A small image denoising autoencoder, trained from scratch: encoder moe top_k, 147500 training examples.
Rows from block 5 of the decoder of a small image denoising autoencoder, named by matrix and row number. Rows with one number belong to one channel. Each number is 128 + 32 x the weight over its row's rms, rounded and kept within 0 to 255. All counts start at 0. Numbers have three digits each.
After each channel's rows are labels from the 100 images, of 14976, where the channel reaches its highest value: "top examples" is what is common among them. Only what is clearly more common there than usual is listed. The data: fractals drawn by 1,000 iterated function systems, in grey.
# convs0: first 3x3 conv (decoder.decb.1.1.convs.0.weight, 64x64x3x3, each kernel summed), inputs 0-63
# convs1: second 3x3 conv (decoder.decb.1.1.convs.1.weight, 64x64x3x3, transposed, each kernel summed), outputs 0-63

convs0.48:027090070123138131088114144118176131146192109161168167173175090055058112095115163116095105128135144114126130160105112173127128099101143135124135097101092089121099137096093157118136152140116102
convs1.48:167169180099144112147115134107103109071064144133087131124115116209160178145139124211131174142113099165143113117105096084141114133139132120130146167121170158134171098175163080153096112080177140
top examples: sparse

convs0.11:136142199143131119164175127070133174112092122106158122142163124111110111126151193123096092121133111138120133138076067135143156159132136079125175175144163144109148144186179078093144085197104179
convs1.11:073114088081098149090115074180119128176136150107118135112168123143172129091124053148140150128119165124156111174152144086134090093113125155148089097137107131149080146046099166157076135062112115
top examples: two maps; sparse

convs0.24:142152100134134097050111154158116047154126102140109110087044079131075182165126126147125113158053120146124147091111171117093095150100092130120121124152164168118133183138109161129131115110156083
convs1.24:070066081137139175145182111099161096145104145100117094138169105111114038128167157106142139078120170144137123109133144151143170101125115081078134148174123120148125150118172053156124106092080102
top examples: sparse; two maps

convs0.56:095105102118087125155097142109167080135079148108150088114110064085126140092148165150105094105124149092069135115133087161171097156108168154168199119079182134060164117153113092123131174107111129
convs1.56:136117163153145075201158104136107164124147105195168168145113194128113146163118126073086148115113142124183096155157112100137160111109117172119078201132092169100107179090106127108168151144153132
top examples: sparse; two maps

convs0.30:084169123116127102111073130143136043151137106104145126117104046104125159135122119113105144129085143098140150030149191133166106175142141146134148049162148169117123105152105157116112106111156097
convs1.30:143205108127061141083160165150095120049128136128120139115161144099159136115142093146137095116137181144186145138097099117128125059121138086153072181170102172101117146118170186130118174120127128
top examples: sparse; two maps

convs0.27:157140152158150148127138128147075111121101075101118103086103109115167108143123080120222171182106099134130165041109097127167139147100155078215115107133103137111161139132151077108118119149116134
convs1.27:084158088054114085178145120131155178149177154139138178137163151082127129119110138086044076100156143115136112140115145077124061160136097162126139082142149128157110110176149159144141168146168146
top examples: sparse; two maps

convs0.13:062126079109078100098089150106155103137099161111155133138128054143100098089112123128062143169121197148093097161151087166112124143194139096112161114116117144141174119185128133163153144173170139
convs1.13:133105130147143111127153130158058080106142089119074139121129140116151105187117115091125126088139118086143174106103192065134110163022155171104084157149174160118133163113140120129110095077111119
top examples: sparse

convs0.44:150139125121103136157162161121111108131083122086116117043066155114149135098152142127106165096158091087118189029160096094173149125132103124116155128196158142105100125110173120103123090083137153
convs1.44:109197078153113127143096133110119136111185136149166099187164119107107159161081117082153075176114120165126073109107192183139077125122142109171123096084091168186146126153137135121115177139113135
top examples: sparse; two maps

convs0.5:135120131106118163136114129129132084063120160144086094126074133202149158164103166070106096121049087170117118207143134125156081093154152117134131133108100150133159181138128112153108128118105055
convs1.5:183108123150153106118113095067186165224146106125127144125142092103155109088124138185118170146146097104132107109139122151086150150156119204141076119123067140124110168143101149170159159143166168
top examples: dark on light

convs0.47:113096081120168142085114125092172130134106146212098149144043144137109128108125157143116107130113124157104096190077111128023150094141124095105125099109167129121094106128130104152149086066134127
convs1.47:109154150119068091127121138163055152137143083068135132150153121074150133148145097125161082103150178114173188132155124089164050141089116158169092128150067096141170111115116152099135153163113140
top examples: sparse; two maps

convs0.23:102115091119160131141109125115162131140140079154124093128075119099030133097154112184132133132139131150144109141098104159000105113145140134084156144089142156100107074113105154152140091102147142
convs1.23:156139114088088107133162136120114182139077157111105173170147109122105178096119181065145143131132126095152156182121141097149103112135128176195077147101104123087116229100128150139118115159093092
top examples: dark on light

convs0.57:086123077109177159085120114145153111070139116155145148170057156094127188111183120130149098127134179159110131132088139149060140110170159161092118075098158146081104134136122162151100112093140065
convs1.57:140094148092097142150150092069122170177119126166103068144157119144121104162158144074105144089122093119098093149108043129158121102153110155132086187142144082089202106108121107151114125170097166
top examples: dark on light; sparse

convs0.2:120124207119149076095131115098092160128092161123148122125160100128042115114132093123137146124214133162163150133131136176119156120093163126105137118097119157100139098139097115164149078219093084
convs1.2:100174101122128169141177101149107111173130108071128158139158112113204137103138154139080131110061159110063128122130125066174111107146132146184152138142099138167111155107176143125124142039120165
top examples: sparse

convs0.60:136079104102130162085146164127162113133117087161138160202086096130104075130134175097131134136096138132103162066094153075065089098093091118114158081100138098112172100136135119158115135064178110
convs1.60:086174128163134093176139127108089166129123201136130120047119175160135186123088116153128149126159119084114054159106154149162172171137150115142132160109169129132053145119110136099085109154100154
top examples: two maps; sparse; dark on light

convs0.35:149176189130156100185186114124187134103148069162103139145105183150160182148111078110138128128160084136123112109158186111100121111123085102096145134140168094111120142154145078106179094097172170
convs1.35:112116038150145181134140136146074150195127129047142129151128121092138075121185133139100165092101167143130105139127110103150095114144177164157111169167062160170095164090127151117137145105128137
top examples: sparse; dark on light; two maps

convs0.29:162162096128135112159101104161105170132167054130122099109168127093047159154127085116184174136150151149161155109114178144064099149157133162141104078150100144145118052108129136128115156098119078
convs1.29:093180175160139140123120137097152068107109164115119169148121134100138101102104180170111082138086093149110171093128092117156213145109160078113117154102175139124126199150152121112190084169120125
top examples: dark on light; sparse; two maps

convs0.31:050136113132175115128092128123134062148128075148067135098061068086086165117116157146116129146055165152170137130123116142146105088125157123130132073156129169132134159103093152126174142115153073
convs1.31:164125101136115130157168091160125129110128157129191134128141209156116103151121100156107168089136079112053158152103173128077130142132089079123129171091094160089113111135127081131132154191104200
top examples: sparse; two maps

convs0.10:103119167119202165112175106117084124098117068090134140190118178160090091129171131155117108130136132147138168166090155105135170134099174117136091097103140143104122123131144138158098150195043175
convs1.10:126117087131097112143121161106193149106149125159096061143135107139136183143149101109105101126153119166081037157149082177132112072165116103164167126129060117123174116116112139139093121062159105
top examples: sparse; two maps

convs0.55:123165195138068116143138134118109151106124109164086125115176116130119117144117105115085063104098135106147071147139048159132122133108109071156109126101110073070130106147099140153191124201140180
convs1.55:107094115105195123160124140100167129188130159098211146147158180128111119115166120129149171122153141164121175147106155085187132129118177162143185154151115184207141147116150123109144150080115141
top examples: dark on light; sparse; two maps

convs0.28:137166084110140139147106115140099145120111068102143107138180173140107116145119117121142126138084110099139179125150117152070125168172153169072098077148103163119124100135146179129113157139098000
convs1.28:181131182186103116174141164112135115087191137105095153117158132149108160103137171178132165150143159153110061097136195097154159111114162065172142120093134144097130154086142098138170112097153168
top examples: sparse; two maps

convs0.14:043144084110160114129138091090156178129102190125140104167148135076141137079148142136129094122213162116108093168071113159118137127154166114151170105128143134179102132143120111117130090084155192
convs1.14:163152149100100160142141115080091137119172130142132196085093163149117177141110099052080172179091113124126122119106124116118106066092089140074105140119162141045167171102109128121116097147105120
top examples: sparse

convs0.52:113179180102104146175141083140155142134118117126094107109098125094197126131133153095135139163131155056192151094151088117067115149083141082103184149140133185106154079119129096092155083103125093
convs1.52:123088076114148114099161126129094108171114111071146167141171122129075131144163068198134135072082131182060188145110108104138115122124111182123100138156172077127106142135136167170110155141122166
top examples: dark on light; sparse

convs0.32:105165124128152099169161168031106132170192102143085142108173151158069113113134195138115139148125102104110123123194141114074123151137087146116137109212160151096126101146099101145109127146133147
convs1.32:149114090149105154127101086255106134111085114093166050097152151137139067158077103144139124106124127106130147081115155111123149116132148059145128139096116090187127149126118120105133147080130128
top examples: sparse; two maps